Rows from block 5, named by matrix and row number. Rows with one number belong to one channel. Each number is 500 + 40 x the weight over its row's rms, rounded and kept within 0 to 999. All counts start at 0. Numbers have three digits each. After the name is the row's rms in percent of the matrix's.
# convs0: first 3x3 conv (model.enc.2.1.convs.0.weight, 144x144x3x3, standardized in use), inputs 36-44, a 3x3 kernel for each
# convs1: second 3x3 conv (model.enc.2.1.convs.1.weight, 144x144x3x3, standardized in use, transposed), outputs 36-44, a 3x3 kernel for each
convs0.49 113:542549442439572495499442450534470495473557478491507426484471560403602501539500494460467513548545552502564504479456527545548527508588434535487493433568429491431474552445494544540566460539468441500604506577461501562460483460431535513475492456606
convs0.50 109:449538529466467609542536533463550446475474550432540517448535478438460540517527570520546509493507502574453458509558484445578463492489572405566515435471564537493524478503518493471517571504533507525460460531500509455542571451424486537556498462452
convs0.51 094:456565587475505491533497514484524496523502494502392469427491546560478514474514504439503482556490523511456533463455446528442545497517524461486527541455494487479457420495527516530500517492510437504557543512528469517518409562560551550492487524607
convs0.52 100:487484501631493546569484488471461523531482508537424536489458497565496455521499525512423526575518426556458434511503521505472522591474491401527480529528492478504534489492551539486513522476443501481525556520474565466527448446541524466490521467439
convs0.53 106:450562524520463450538516463474502502573530510507517602470578458529479560467518549490581533507557551559472471459583587501518507545484510453534489489464555499485553475557484514503465519499392482526501514451506471466508465582415527477519416510462
convs0.54 105:470454510509497514488523483511457531477493459463554489513447570484465498481474502540550554562520491503541461488521520528549466472458495490540571484526411492471525495544515499508500457427496523470543427518435438487486509415510492585450464452459
convs0.55 098:555504491450546454453473529550440438552505528498496498511495464531518479446450438502504445640453533441457546562511458587525513555441475516479548490531499490528447540472449591459517473529486547468474555483468508526462456472477487520464482513521
convs0.56 102:466487489521475403525561500503503478589495446524544538480515564506537471514492512473520517437567484416492498536448468512535383512532515486505585499536519592500612510488497463501455439528472520474563497492472480470451470486521493490439512457528
convs0.57 100:522488492562478465526485517456499481491535467585506544418449526528541442469548458493495498543520446546606557477467522459523476565473520463477548587488420548538420464502527485519480560552520498431507476456461526598515479510505487515450544527515
convs0.58 098:493516538551534506497477579442528526515580537486494504540524524521496389443471575521445586534513544483474501494463505530553462448507508475527503535540421498504598635476536476530495502482524506475464548518441469455507566465472515493464472487539
convs0.59 100:514522491501561531498526466506477500551559438477451439482502530477585504531478540499502557506614540538468436446531562503544470532495439531494485491474466516460553504465489450548509471547421508582616479597512488492483486523550507536492390401567
convs0.60 104:500484492515437520522453527559512513469457571518452490586445501484468536490479539561519490565477600496479584523510481527446559519487508516545498488508509427510520503502476497494543490437530530442540501466549436491477531510538504393456544511429
convs0.61 108:504499592510547457479485528540456588473536462497532515467538537522471477515455481479484544489420518461481500529543573497478484472492525447540581482509449463459509485500566514445486449462511475543494515443419482611534454441560533463489448573506
convs0.62 108:532523509525547486516513484492501476498457439430569426493516517497480486534523480539465524467537532451445465504547511481594468398488460543502494415515531566492534444503501512511520479488399539463520529566478535497458523509467484532543470483440
convs0.63 097:508514568498510478476520479511551537476464548498538455556470536459513465489473416598477537504521520557532470615491513474471532497538565532479521492548512533449426524451567475461568519503549555524525463520481487459507461461487431534515501548501
convs0.64 106:464522482487542516521495569501459487533505513468509501543544507429484521534539526505459410447519549482432504465498485483450545464452449501484462471444467493495561430515481466478559519490505407574453504562548505494536481466481465511505505442527
convs0.65 102:515555465503485454453499508484538482488448547485483479529475464513489477452526474537476465562521540479469489520479492582511571455433461514497518465508471389593498587451442532477571502444463444436451500553575441477539500499471458500484493497448
convs0.66 102:443516471520490466494589458477484449561491571476546515488493475492494519496559497488453455454478538418595537473478471462478507501576528483476500537502561610518369502494499556456514424576531488515441437492520465557526466455497501496532504505473
convs0.67 098:509473447509488506494418511500519409522500466474512557476475451485507496515496487571478456520520536515531549507448471531492514507501549488454458533487535469523459521468522462547480497497512554445430460435559488450551532504470495503607475573505
convs0.68 097:502571525457498550445500433514560497502566483454508499505525568495521508407452467501503524512586575547530516496555490495557546452547475501534465466497508458466467484547521463553560476585453519509488479573540426466493473510498485498497511431486
convs0.69 089:526590521481468492542491480515534514451508483524428475460550528495503416426468476443533585518564508485480474533512519483541413500466509501575485503462528516475512467405576485513519450535432527524533471474432439498528486541519479452528586456524
convs0.70 102:518482548594552521501519475452551433489512546449454464492500494562602659474490392505519493556515652504446493502435504530490552454433502457502503568567467560524435479518503467468552464467517524505497488493565457463493454504479567462498472475432
convs0.71 100:436483508512470498499509568544507472473539448499569473478525525458466562543491547499501456471531500478519608500471469473462513478463585482525478523436590575569457511471474465468502476518568483441518462478513486550551506552481446435498502579484
convs0.72 097:450516507526511479515534500449542470429548538580435460508447453463532542532542471470413517516416455571496511524519540478571483477485467484497471496509484522461502486478515464519534442518496539464503465568530515439472566457533477551541504539464
convs0.73 095:531529473491512485517500509547510474499503425527470558502496525550445533481480485512510475513428458474454577520525543534503529514493471495501536443471499468436534548530501510473520487536587407493544537406518428478545525576432560492461502530583
convs0.74 094:573509552612505510488547512477429531555450491511457446545494489570475569557462488523479463562555517557503492494477530556522446530441487476449496557444570560517486523505516550491470539422478461496476532453446566481458458513466505427525474493526
convs0.75 080:526515532460464524504478487532488465506545495510508504522543585473528500503472437535478528472465510511511530564485496543478551420499467562489522490505492450516464524449481529484508477456454507481551494450440416460500521586588498480517477543593
convs0.76 101:456503523467449522480522438510492535496511457468459510463576466475478624468512472458536460520447567526515508506456551535511491497491507509575480502470542451516469474567495515516525509433549484462503519536548575470496460478499461485516521512453
convs0.77 082:506484504498504473486537476480462482524479427507488531504539493470454463555469451552522539500499422490495471449574526512444532551501443495545492502469460507496496523471521538517507522514510442568535424481429510426487536583555503456444537546523
convs0.78 113:459556561543588456459514529513433537522528507458462475488540602491481519468460442473496602428477571449520512433510553495511596517561451479518637554465480492508538476566510428499595422536521483547563489493551476555442474502552488526496482514468
convs0.79 103:487482509544497505476436552480541473498457582445460493540427500523449498445531586489504477559458552565511542506521498513487616518488537514486469527497467511508537544466501491458577523460508475506509541458611544532504528503510497417446514503511
convs0.80 086:473484502491515502457593451515558523546447552529556522504448444472504501481461570537485497471497471493483522514524516421547491550488557503521445471585455424534440528545545564481475538507573460473514453510513578409524534527496556492459540545439
convs0.81 080:517513488490505515521455545531485460478497514476499533470484439473421549447559495473512437523486517501522513514527415540469558509621514533440465490473574486518487495474515531487495522564524465496452517481548486562520491501513426569508541537493
convs0.82 109:465513472536591545524527542463480483530506489531492454499513464507524539500471511468507459477504532470446548552476422476479483575520458513487533473553538513460526548492475440466509500513514440472516486419530539505546471459594470451513477465482
convs0.83 102:514489547527562501421568570492503545496475478491542474491427490414530530454489473509472483544461541545510586503489503535509560548545524509540482466566506491518465476502477489484561474530538462483519504494564529566528438479531451496493482523448
convs0.84 102:549482510521519500523512509492465447474557474529469539534472551491442517461447465474485492484496488512485434550513488499561470543512404528483567512418542492452521505499453531489504567527426505540464490490432537538436457438489486439507486483510
convs0.85 105:546525426512456472496438458637492458482512489447478471541527442507503489537466526583546472558456493491454553559549494494447542522481475549499533495596490514547492561481541521482445491448497555448477477439494450512486482527469483564496480476502
convs0.86 105:476503509456471516523433416491438477435535517495548453466468520509586473571435467425514479540537484508528438480537426422522480529482454504499540485580515495444537489577510468500538565460463470502434533485506552473432499505493501564479459486518
convs0.87 102:556407562528514482526450450476472504531522479549450511554525512563473463505464439480506503607508487541497482538511417603490529538460535538462527484477553458437460429479401500444479508415491517512500561491503484484508446441525535531480455519504
convs0.88 106:502542400412538510510452506508453477518494527530522610544523535509510449484540504536580432437512525477517511544528490484535463475572495536576485418465537480471501476495375500493461503583468527499481454574428482536484523492469476560572480529470
convs0.89 098:468477440503561478470474490480439506474454496523464447512471483634546464444443463506426497481536548495571536454433548517490481469501514463531441546590463427471443462477572453536545388517464478477538466549517552452513435551438488504523497504418
convs0.90 101:522584550480435532435483521510481524483477525429503470520549492460479471479479482567512528423563508525448493538518495544459501440491480522581553475494524427486429579530514530468460519502460579521478495486510447453458525490521543468438414473514
convs0.91 095:562470397562535479491534482456472546594523482454507562464489513557473446458530478483496438527542488548444450448509435561544494559501490472422491620469555503467514480457470447561473518506458464492421511457501488497505459497505499454497511477452
convs0.92 109:472548528516410492537431492506497445507436392536462506468560502511569549469444489412534489490486538569457528514527514490495500541415532567499564446417523493506535499559448494466523619436491482509485585433478530470521482513437521506512491494488
convs0.93 094:500521539521512545448503527535433550471526530477474458535497511442459520503504482534479486512432489463485451535443540578500464518539460519527534566541556539555474548476537533472493443440467540499458533486516420534431479476474460512534504537433
convs0.94 104:521529483496492529482460482580511512525408497466506474525532387488504454463440503610598504535491462520493511557477484552500467449480510477464496499426504438450490533488467528440449465506548573581439579520524489491479489529499480460531533551445
convs0.95 080:548475428537523500518441486550475486498474494497476470581467466545513453524484585554491428516523468520505480538410459578458492471465438541483451487558461445523513628495435472510505521445504518491483590460478526499509471515467513583500503536547
convs0.96 108:496508568483574472457422512469532524501523461478468527522450543458505462497456473575540487568503465523504512549540555533515512542488456481504571439542504510447513553520475528472431490541497590448536540484515510491476588501445470472496475448531
convs0.97 095:473520475482555571531424513553477475477507578454509525465511565480482577543463537476549483521453477533419551495473502525441488410474579460526562478520616561504533503539454494510451466448563472490508537469546493500589479473468500514476515484496
convs0.98 091:539496507502475529541526584477551514467508503590507472562476446429487589519477581515514513439486466546546547551480506436398510518545566547513473469477522540484462430480462497482466547531550480498515494515502534517566516487472489494465581493560
convs0.99 103:545505479474554482517543495548458572455489514449507439600487566416544479531524480551535523499459483510550528457427512514552516502495484541486540466498505536461534506492506510434517517512431560469537491551521468523456536532561389529466466533478
convs0.100 098:465494530564441486532489459459545509497546492558546480469600556534528432501470487419462554517532496435490422438467554489582427548451401449524537565531506541449598442456483486543496559498478471537511489532464522507436519542490461452454494498570
convs0.101 102:489484440458573471445542497497495445498478557467554533484478506492530513427517524515499521522515438452484564505462535521459485444532539469495517442565517466548590497488546513579518466545545499476496510451440468449628532501490459468514502493524
convs0.102 108:491478538465470519458572408501463490550468580484486591493478504481547503436470488530470491528516525467484538508529496545520504459499538452519498531486509463535483596466471531502458423488499465492485515513516461446509521428481509529471438554452
convs0.103 104:485541560497481560541439512486469522459585531546483506551492536500534592505427550548473505496472543448498577529520476487539520454526473482477569479527555539463523509440489472486560510489578500496524469503623535502486486500522464532475504478468
convs0.104 104:505493448441559463470454550554491517482521427443578500451510536463570477490509522480500538492628490436520558519532511484522498474586496508520476480552483491519573512528502455592513478603561467559480410591474497552460512507545484518410524516559
convs0.105 101:564555567529517580512465515488538518522548542424477455525493576530500548489418475503483517457596580456440472479493448477551570454521534471531517534485579471450451472513512438525473496469535466536518493495544487452505513445493554495523478449476
convs0.106 102:574528591468564494507537526563417464476507594472572531595479475466533500460509491616539463497550541473545501549448439468499539472556476571475560437538458420518488511505495523509568492554500591449490498490551526556451515470501412513495497544471
convs0.107 107:487454448512461528496542506537491461480483532476445452550507461536542514502469544455541460498605512445457430499541487475582470478565468498496513521512559541496538567543535519500524524514425496507491515533455488491519540517552502505445525461455
convs0.108 119:426488508534456507461504451456508460538400464502444596458581510593455511469448424531554556493449460546532473542554500509512438526460510468510483517449552518484535450520560526506486515505547486572549533500465549485500464526458521484565432518444
convs0.109 097:498526439502509571532471505447548458482481534527426504472500532486515462533457494494514551437561493496465486464470582505548498544477499450487469488421448496468526516529485457536479572482493506527539517552390530487558504519528573491395537457530
convs0.110 097:454491496473507523599447499506479550483520517518484518485462508513498464563447459469479542469435496495562495590484492528500411537499517438577466492562478573418476481552486514534569556499484515475529460498542493489455543475478475521481516489559
convs0.111 107:497536473536504536479498514493475498491487478546497505504572509534533503521498394533491590505444507546471497534475521491453438476417441482607485453560451525555491562574537447448458501518512556461519508493492574450474478458452475513412557480505
convs0.112 094:561514445456545485445452508463513519510539478519436523533516535488506507492507450523504500543483528490573496478400549595486491533455510477548442478498498437500433489470510521471561523514467474462569464473493542548465467530474462504467490456501
convs0.113 096:493515468544503546554463481505484470513540559520477564468475476551486521541500465485500481447488519595517504466481485519543462494493601479480458575494555485495443515529495494536477571524526462500424583496544538519593461456508536499495518568514
convs0.114 102:577571477435491537514464432531581532515476482486491408534534505496538544446432517465628459479481526518511510492468501536463481509489522505514533467537562469490550542529499515477536512534353479495509448572547503452536497595501410535519511442466
convs0.115 106:502497470485484499432557569487463545504457548513495490519511467479458489472504504523433484563512501495443547493547551522486526534476469510505463475520472482563494529402527574440484465542467508487527564502541446497539528514431482528479538475448
convs0.116 106:499472461515592549479471541553450487463494483461468534533451509527496495495573526505558454489491492408412540547479447457493459476514548527439493520488540510530591549502465500486445461521566503558429529484530428449634538555461526502527447504547
convs0.117 111:394542573539526442475541542527479434508481509505467438549557522487540527497509496472474548423493471555568469471518475507478502534575451471508493561445550505476510528482488431478410470488513474463476454514515544533479498521531469480527484509495
convs0.118 096:458554505482418546469456482527538548547477552505550513459552502435457575435418495484623486469451512448471483520521492514509609506465528460548527495525550461450472482584497486456602455475547428486487545474585481477491562459479570478504530504527
convs0.119 103:513498487515500491459537546507540580499448483571480470477529487478483490470478532510489554486510472562500517529534502479468509524447504452552474448486449485573515553512597462525490499524395594509551434395459497495541457568551436442453441574591
convs0.120 100:400563487411503499483497512533500465549507509457488474480589523475507440444456460476598501455588435525494531486450542497501466553522515502578481449467477420497481463537508532482457535581420470527566463568415466536481481548495463483527404468513
convs0.121 098:534504474457500530480470521484503517446506499461472525533478503456507496555453510552473493489538567541538494467469535533568512509440554496525465412479489433503475503469432458523511521483519483481484501531530541480533502513499534502442465513498
convs0.122 104:521507511434521491535560472504452485562487552516541483474497515501512421465551517552576463557577460453592547498567494582505471472590510462513507537512527492485512539580504522525407540565519478505500495494463401477505471438442554517499454485433
convs0.123 098:500514508474483498506470513462513521478460521507553464507532528490461472450556510514459539549471519509509469540478515512489524461553507467570535473501496486515474516499492480445537447497483476536497516502560426512533482523474421508489457523494
convs0.124 108:514529488489536514599500496505520422512559484568511453556492478459511524602465550523533454473430447470388423530490469498462498473476460514558469464531515621450463506499498527521450481527476489479481504521507473425496490514499492541466525461460
convs0.125 099:513446579425564487490410612547434520520514526441552444458466526519537471470495537532462495449490510442560566507508512462442544531530482513462535519579475547449522516485509515495561490486503436452522492489518474560595507406419456569564485549479
convs0.126 103:502517449581415507501444491547540447595530494496428521519526496586547533520529444460464454509548575526542607540498485575501501522517585520507466502498471500479503536522469548525473522541579562505476517504559518462521544491448471546470491496478
convs0.127 074:506508501506566491505419537457482481542548469448461578527478487475460472424463523448517499557532461497440537435481527588436533509471524552436464491527479476494513488531532533517532495450553425443437542474455425478520565489563530557482570536513
convs0.128 105:496462524456486475475514554449520535435475485494487498495525468543419481436520515533569508475486427532520496536519502538476454475498497452492557511458445486568518555502446524506500484545503533514411482480498465469527486506452543461526494431549
convs1.49 113:491442512546543485547524495474536463504484568615388462532483525448541457494410495462535560399575531512522511428507475487533529600444505527433573414535489428525499527438508548508465485583481452548451504490485517431473515453454458541497472495493
convs1.50 100:432561495584494512532502537488483545583530398429451562437505494589511561500410500572534463435538498612560438487497528507512497445558543459559553515500525531503487495496484485510505612521541597404496493533466485506605472532509482511469468463531
convs1.51 100:566488497499515471552415496574502487488494535469544536438426516470516443508566539408426536506407522505538399489438508410519563503473547521472499458525431543458473473509483497513548464511435458536508594476504471521473519473532490495500528532524
convs1.52 106:526576487458485448537531541430574453471517445485576449453533453472512528493510486496484503535556539515529476450502541503552478488571462522525505566467539517458540476504437600487545519552596546411555486491487539553508484505474536459489475458482
convs1.53 095:439521509479485455496588525477521536459531518491595557558471553473536473485551473485454484506479461523516503438484481478568509470562482534493503528473536506484516429495553585520526570507518487510490444541478540520557492480481516519497492506493
convs1.54 109:548458524505415468507470562473519526598420508449443546511547560461538461466427562435593527433491506525495485461450536566509500483515558457487532475548474500503473545473440502529467507537513466544490510469467465493580475495447506498525452510496
convs1.55 096:502505546538445525541500510535494457511471542493574462449593515462591442493486541448521394503511504503489518540430526472471505486506560528496468506591486515542491463380515463585520438531506485552557550457602453495461480471476479514528472499508
convs1.56 098:395458595517478468511587442494543451396569463546504494531505529517507457416573518518450462496531559518457502400463466522611482501496452552443558507501506410481477568490554580520532443565517493436510504541451563551449472494440548469520512521515
convs1.57 105:495511523554507515557512590544529549509474479474550449470462398498425617542540526553524588581524514511475563472490533498463416437572524529510506469509532446496472512523467520438530463449562506518510489492456474578578550491476495439506487463497
convs1.58 090:432519444508507455532490610452557509620486473523473528530499527560503453557407490522484469507495459541401475480598461517535513451493478437499498527502517517473525444524512500488538536515525492473453625500513517426616491486513512493480506500505
convs1.59 101:516540488448502538517495506525554448458551500612484458481507551450480485519511493445458482471515491513511506448477495473576520599545447510471531486504522490524511480528427517449562526465461429499515383469453553422439480513481495506542503520537
convs1.60 099:589538458492513541461409555508539480484391541453506484579468500493493531471440475456514452526490496527485460511483450512493595478477502463538428481606432561530413533435459474444467532524502496579410481430556517501453472490491481494508493524530
convs1.61 103:516513537501445443558473482477506498534475539556525526538513546474584459550466588505551461499446536507491498455568446517453495550512526487557479427540464530569534580529567430561509444528557437509472580505458603487632469518455532498505496516493
convs1.62 102:488547546491483488489619494436504480452544454427503524474555483531544544475518450497499546496499467527517538503419484526496443536557509519460561579411513474444507463490397547479470559534523564392518512525496488527538478508453543506464462519525
convs1.63 098:460519566521437609505396527496533490532563589435476565484555533495478429432531482538497470442462478508475566414493454561473545490458531433539495473456465502507481462405569499579412427525465525514567455518461508567542510488471486485513462468485
convs1.64 109:509567490467530496532473509528518520499519531551433539559506529454458571506453472554531493517459512501436501415528409457516441573489448527469559448519505411547449515439552474501495491575515441502508541496525574418526480495454477489454465503546
convs1.65 105:525456513493528466416441588459495545599451511555421531475513444407585479462434583467588474544479543514475475490481560562480597488455553464565475490561444576480472463471491447592457496510547376584469665503549503457577508488510475502509501492458
convs1.66 110:520516464548476457571580493517394557612499466502519517441423481543493496502531497533443505561475486453510548465512489494471444498563553471498526458490493462496507503512525448438508532430550499402493471503498449479482504490510482507511440455499
convs1.67 099:486511522489504475646455419547496449499483437508522499521518518448524531514495560486511488533439525531512497477493534489431521454461494469524463518470470556492523423544483540435551509582455483544526486515447555482536502479557473505544528549491
convs1.68 106:443499480354506512486525482466556478497474518616424501480576509455489484473443557502478525470521466504554531470545512468532528495485517530476506513534523468527483506467551529477489497509471421498445437568479517506461479448498534460461455510504
convs1.69 098:473444501561493497497466438524465469584533391422500522517481499539455534467468497511457490498439494522566569481514436514547454471496485530485487486499472472519516494505520476383527499494456517521552452498440545410552495485527552485507526562558
convs1.70 108:511495522578535463509457502551461541585496465486485498525523524487452477490436535466516515521497546504491452513496524569551495479383521464495551411575525469528474527511495516476487430535548410518417570471438465516550484513475453501470508490469
convs1.71 101:511502420575471559590525504497451528535552401443493522384459602643498563517479583575506552520474475524508506474463518555516446448611461512512499499482544451520539426515471507451460504533536500433538510529428471467523473482490513502472453510495
convs1.72 094:569447509505450466445474559514573383510542510523454476531520487433467566550501483487577528423485492485497509422536537441477516508418491527450517497544498505490423473447525600399565516543537531491389426503591573504593524495540503505481514497493
convs1.73 100:485419480471564528531385397543536424556514420456443477509484527495527477450556569416501486508465499547522528494417472477463500479499419493498508444543547493490491492481527478565486512465514466546559557458538399576488502497477504489518504513513
convs1.74 104:475522516493444498542498533499517498493595440359523463467601482526479490489534538558490534570509465495550516464474540549500521448592419497527479585410529542501509428547431491506511534504546598384561499518436415550525505470477508481451471505489
convs1.75 093:535488495421502510548460391541548485493427486408540455497540452478477497509464478416409469416428513611569514434465427529472454538454466480483464506460500490498482478537524445443559484482517572505537560430529377480457537506487530514506534523534
convs1.76 098:472501448441546612496502507508529467467491523510477507492446479445433518529535578569435440547562486485484499531509509503547453471542503531547541513442492476526510524499532524479513564496405586501498434502567468497505508503472457444488497511531
convs1.77 097:562458497422467555558515518526532482426502480488503511519559507519501468553473461528428420502487492484544512465429523525549504505629481485547471498490461467471516465523536467513447521476485508503577534456384443500422554523492520512533545534543
convs1.78 104:396464474531548485487484531495560533450475492510543454527572491480446473499561514456514507480573560478472509452489355511533487539513458538458483530530518444494507482518484541512522503454500456505538491502400540531545495465458461501535529510479
convs1.79 100:474482510430506529498462571579466559439497466454580502452497448496459539551427590437500484588482512554444511539510511502541513521487490490507441505543452556453491475533479569516545438487500430509516522534544443474463473495510524524492471490498
convs1.80 093:421551508440397479487537457472456560504574473483431484380502498461564527543579443522473409479512462439506528454522441455523496450466487469508458535460460504457499457500436485531494456604430509494457571595476528456474543460496524461472555541560
convs1.81 094:528563544455567388543467393529542525407537455472523458516447502443563436566548494446436444533479495463547426493470458415483493472448534516506473453569483488526438480471501484505495487554516529432543524563587477451432533472544498515546526573564
convs1.82 100:438559480513504514486571571515549473449619459504592481513450475463509526520514494542493627582464416506577541487549548464522468497496524480437534512453577519466507508500530472454567544497544472437539470520386527512481503477513498490489522449510
convs1.83 105:566525539534453477533499508481492509590447507481424496478514522433501514539466528529523513528473541536499453431542504617502506497428528436534493444582428481524443505475528520519424459583529425564458494470512524499502471487453488497529459474433
convs1.84 102:492537529444496467446499528554530493496408452442626503467588473500443544442570467535459522562457536470513436479456506553478489457536479514539434538499548486478548432562490537485510494524502548480541481475585470548444484463481512515511500471531
convs1.85 099:571514495477399534461451634540467471525446621491530430531495537429471500443497549473510498544433463556459548538454475491474556524497560516520450551507456529504497445494552481520444460471545468559488462507612533534477522470486511498491534510562
convs1.86 097:478486555488625524473553569526443478383600548537526439514532541514529434489561530520467495526488566498470538519452451470566542494511505531442531531445530509492506448497484504467537510445543501463515483518505544464493524491522474455533523477479
convs1.87 100:386446468466431564542480482459548529454454472482526466471617523484424518611428524507472450500426574430495500551459582478516596488582449526468451488495559547488502496523475539532420551495496479468472581517452500449471507473506453518463485457511
convs1.88 099:526503566496426473508518490502580460486464594560496540552469530384602473431527484439507512439564523479479524416582475399562501574477489575458580497525456460530533565411506552490560527549437469526468571546574546504488518495504472544490508506547
convs1.89 100:540493491504527517478514633534534492521448578509452558484441483498570508474480599473528462494473476524520550535619502560546559492437554523495489490539407503510455555431499477499557496564501452548445474452575543447536534451509484476476477461508
convs1.90 099:506461477566449463498526540518506507583470462436464601458533574523511469377443595503534425426460484509493481482520464575506542483454547431537512471561483642500472579493504413561611486495478492567505493502519532536549499498511504536504482517471
convs1.91 096:493463516498445531527511559501593453520472483493528500424559545504519563467495522548464523520440497566464475545499539458498543498540423468483491516486528529489515397485537500565529556469505466491550515459573431555536501468464480479487509456506
convs1.92 104:517474504482459482452526531566534506491494479423599488517552437430430482469510541512471469565433499556472499514456533449477516479504530506528447581474539492440506436563522462446499524466436569449463439515556467530510467476476446523485529483549
convs1.93 095:446488523524482481462405520502522564536466558474431544545521473503464530491523534466518468504521506437509514483474518555479492477471581499487497432568496508543446574506552449534539471546561458499478525519489555527538495517484499516506481531498
convs1.94 101:486465581430438507485473503521510510470549472492561455478506557489482540469555461458458458543453460522493562525461476515532555482545511478479485566462435613419464441463476533478465527493552532410559470494518513554481505443506454497500486444459
convs1.95 092:510475523498522457587474509543523386563540467412498511454514486445528447509541450426424445523533544531495519498513522433519516550446534463463441536493481482503535440532513514504452491521460534576583525465491500457444495495570511495515560525582
convs1.96 104:476381569582468469450472564483440524504559498502438538517510565448523495403409550457510440505499482489481586523474491515497554455437517471530520515588420557509462529509567538496502451499470435519451513449508499528547451492534486496495475484489
convs1.97 102:546534545558518524558530540544497493440556436507399520451423574545549525518526545592536502502509563518517491544500458522494536410522512483519564500534484461530497429518573502461500515513546452501494525509521575561478489480549494492524486518486
convs1.98 094:472495552529498459554561477481534449450491438520437554462464464489495596575555476574513482473458490492569534493543508457515507461489532517469494522492487469554450475479522495467585530502435540472473474564467462502509486524540523494496500504519
convs1.99 105:461465566492503450451511603565442481571490555432486447455564487417543545426578499458571531575464451568471527486519477536395471489521584485564527493561506570478478446488493439503541478485570488472515456489564534506558502495472460491525500456501
convs1.100 097:511457524564513468470475437487518489474542510527563505487476473525476509489518475505437568476548527507455522480546547525587449462484427543465518521450586472544459513489466526432590567450597565413483452527414540441463520499486494470534521485501
convs1.101 106:503491545532562528550521627502512518494441530577471527472473540451612526540448455509514507496495469515545527511467559498458568501483602464493493497608508525485554468466528445511441502570504454523486563473413518492597477460502492536499483497468
convs1.102 103:492474493515490477574466440505507479413575429483489492513484561513520480461492509482461526484434491502459420427421524496485514438481513497511553486544467510481528448570508414574379486543447463456501475486508546468539496463532518474466499512450
convs1.103 105:510486516506496489584452568581553479418500507543477501490503536451497552526491537509477504570459497496483545533515437516533557540479510506550527498526446517520508435519574483478531455443435460532425503520530507447498461500524499499457478512454
convs1.104 106:437556491429529474546514485431620450457523595681412489511486546491519455493460525523422494471500528496514492446512474435563468560444462537454543509485513456468559519460440507483552448511460489463474524539486512476451474468478493512530498503461
convs1.105 102:510533536522515458556458444589444495529511480460524469588446490526459561460451551439450564566524525565468490517539508493542510578454458527512553460502476515553526503470457471544485493482540443545531522463503466471529507476480453491508498500496
convs1.106 106:518462498453416532437464558467498519497423559480516461498521546442516470483482450451588429499451433582483517510519493540447528449501607474517526535561472581445459505440475455460522414566425403483490509481502537499501523450477514520584475491491
convs1.107 109:477508526479555543485532461537575501398571538542536517470504527501452475472612459490440516499506557504442481506517473460536518517496463571486538527428508454493527460446517454505541506489489528426505511534505518507458497473489469490490507503486
convs1.108 105:448460495554514507522555532500481537412562496539534447512563545430500537524566441539442468520510556470528532457484440481487523508574459580493459520439548471467479439550516498514538509482500473469529462545446522537426471530496487449506502509464
convs1.109 101:488396496450527460519542514542577521469536488530456537529583520523481505433526443465366498524552504548502495520539429512558503519543496489527528536518524487517481550542528506430551497502504479474481560489526497499513491493432489468524463493497
convs1.110 091:501507541542532491454552520594478475425545508467572491600475515489525506474636440458498475478501514566432487490559517488567377515544511519475552507491493480508441542522452516426520443543490540450328495504555564484601553488517516532535527474510
convs1.111 100:499507519535414469432486458507480501442511522551485542488526543475437509461583451468478434513488521528391557428534460493468453553482510502467541539503484482535447510427493478488464491457535450438477447518479587579560471447473524479478505534509
convs1.112 097:549478482524500526556542435463524499580423542594441531490480507487542494507457558393489504476523499490473513428492492501525514511481574496490527427587441485534451474443486494567520453551499405518451533545475446476536487507479468488505477459492
convs1.113 104:398483456485465514535512538444496451527638478465472525414548445514480544567505520513474578497517454533575537498545538492526481457547479494508483520455536502520502424483525544462490453504535502486467473482479537464492536494548504524485475493492
convs1.114 097:447459500466578598487507446520569474454603490410530489448557461472456461498554535552401493536478459538531562545516482522533546542528507496490515550445543525468548513597545466527542580555485548402473413469525472573507508481454491482494527487466
convs1.115 093:454521516377465540482550564514411556499393542405571469504532535448531530538480519470568461493459493529525507512516536459469453440489511506558472527537487492443557485483437490526490501529562439501513514515590539544461519504493487494479477496515
convs1.116 102:503479564504460433466433626539578491466493492488433485555513474472577516457417505530487516529567518531556471521455479578479535494507463451537519534537509539431491511545534495540526558600457460497522569452492504569564479487501476491491508516484
convs1.117 103:445518539485536518488553477417576518443585375495484475454480544465500510456573447543468539474523505449509452521439503467574452481546501492471512480489540508489413484481465511516545553451534524435562452518436493485549497503471503517538472472494
convs1.118 097:410483536477538466428509454540540493491594443430461478545479455495435597565506475513459492520445550536486497515512476517541504466510497520518492492489462472584490492547617489467472504477393499594456446453483587466527537535510510526486524542505
convs1.119 099:401485493532451552507460567520549461542534448495406449505523534561597484474506454500509452431511487569541540503550447528541465522529541461494532464487484503493449486591544502552517482453583459465507477506403473600506495510526533527537525462488
convs1.120 099:549517546433552605388472579519459587523433585512448558515465581437408466503527423467493427440501525506478455484559505468488509545495512514515464534509466490493496499503526564498511543496475518523468458576572463482483479513461496507491485510537
convs1.121 104:594528453473525525588435567522582444489420559556407538575479482409436519522535482411475533503559474534528536503605450537553550510467503493521539442535462479554482547575487529469548504485442445526517398456520530473489501516461511498496509520517
convs1.122 099:457453533474488577418486514599559471501483456469565467524578421488505510431464566464496463472467496452491415489495508468547513527542510498551471519460483531462542451444497506509505536520540523471526426458538522575536494510480510471505508507502
convs1.123 104:464513513519440546540470570517487534551459516495443513539566486490531525477450504530504448518518508508512466455513490571454596480447484421559468429528487471501425574551486484556461490498547486531496517509500423475542494527463480516512464529500
convs1.124 104:465524498573462491519498488474483519506528504573458527468429530491567533503430540568519501509555525462536477490427485471552506497472501436466552459548467483558434520477583540516571449520499537480496500549521505429581521486496505550462482518501
convs1.125 099:445469510496560490449523555615533500501513512546508514539446491520514487523535511486530528486504508506525506504522476449507464540522453493509509477519486482494480559528519486415469429534466496458489441462473489555564503530486479460570469520501
convs1.126 100:497499517482500510531460506464482550484469422538473487457464486496382516542516522524456529534402580517462530502520537488492548453480493511511465493493469516473497453515437482545555522469553508501494525457512490436441472496494454471503524472469
convs1.127 100:558448484433547465448472449592553443466501471453496459531491546444544435524555443438492450434447521536563478509508458484538489472479483528472453451508440471554520495508495499544444488470477448508598513477504471472363509537494503493539534539556
convs1.128 105:484546485549400503453470587557531557552448536504450514463538541528521481457450447546507428559487479538524474496461478442480510473553517510512501481485510530442498516496512476483506561513475496485480479463528539593519477551511463503452498463503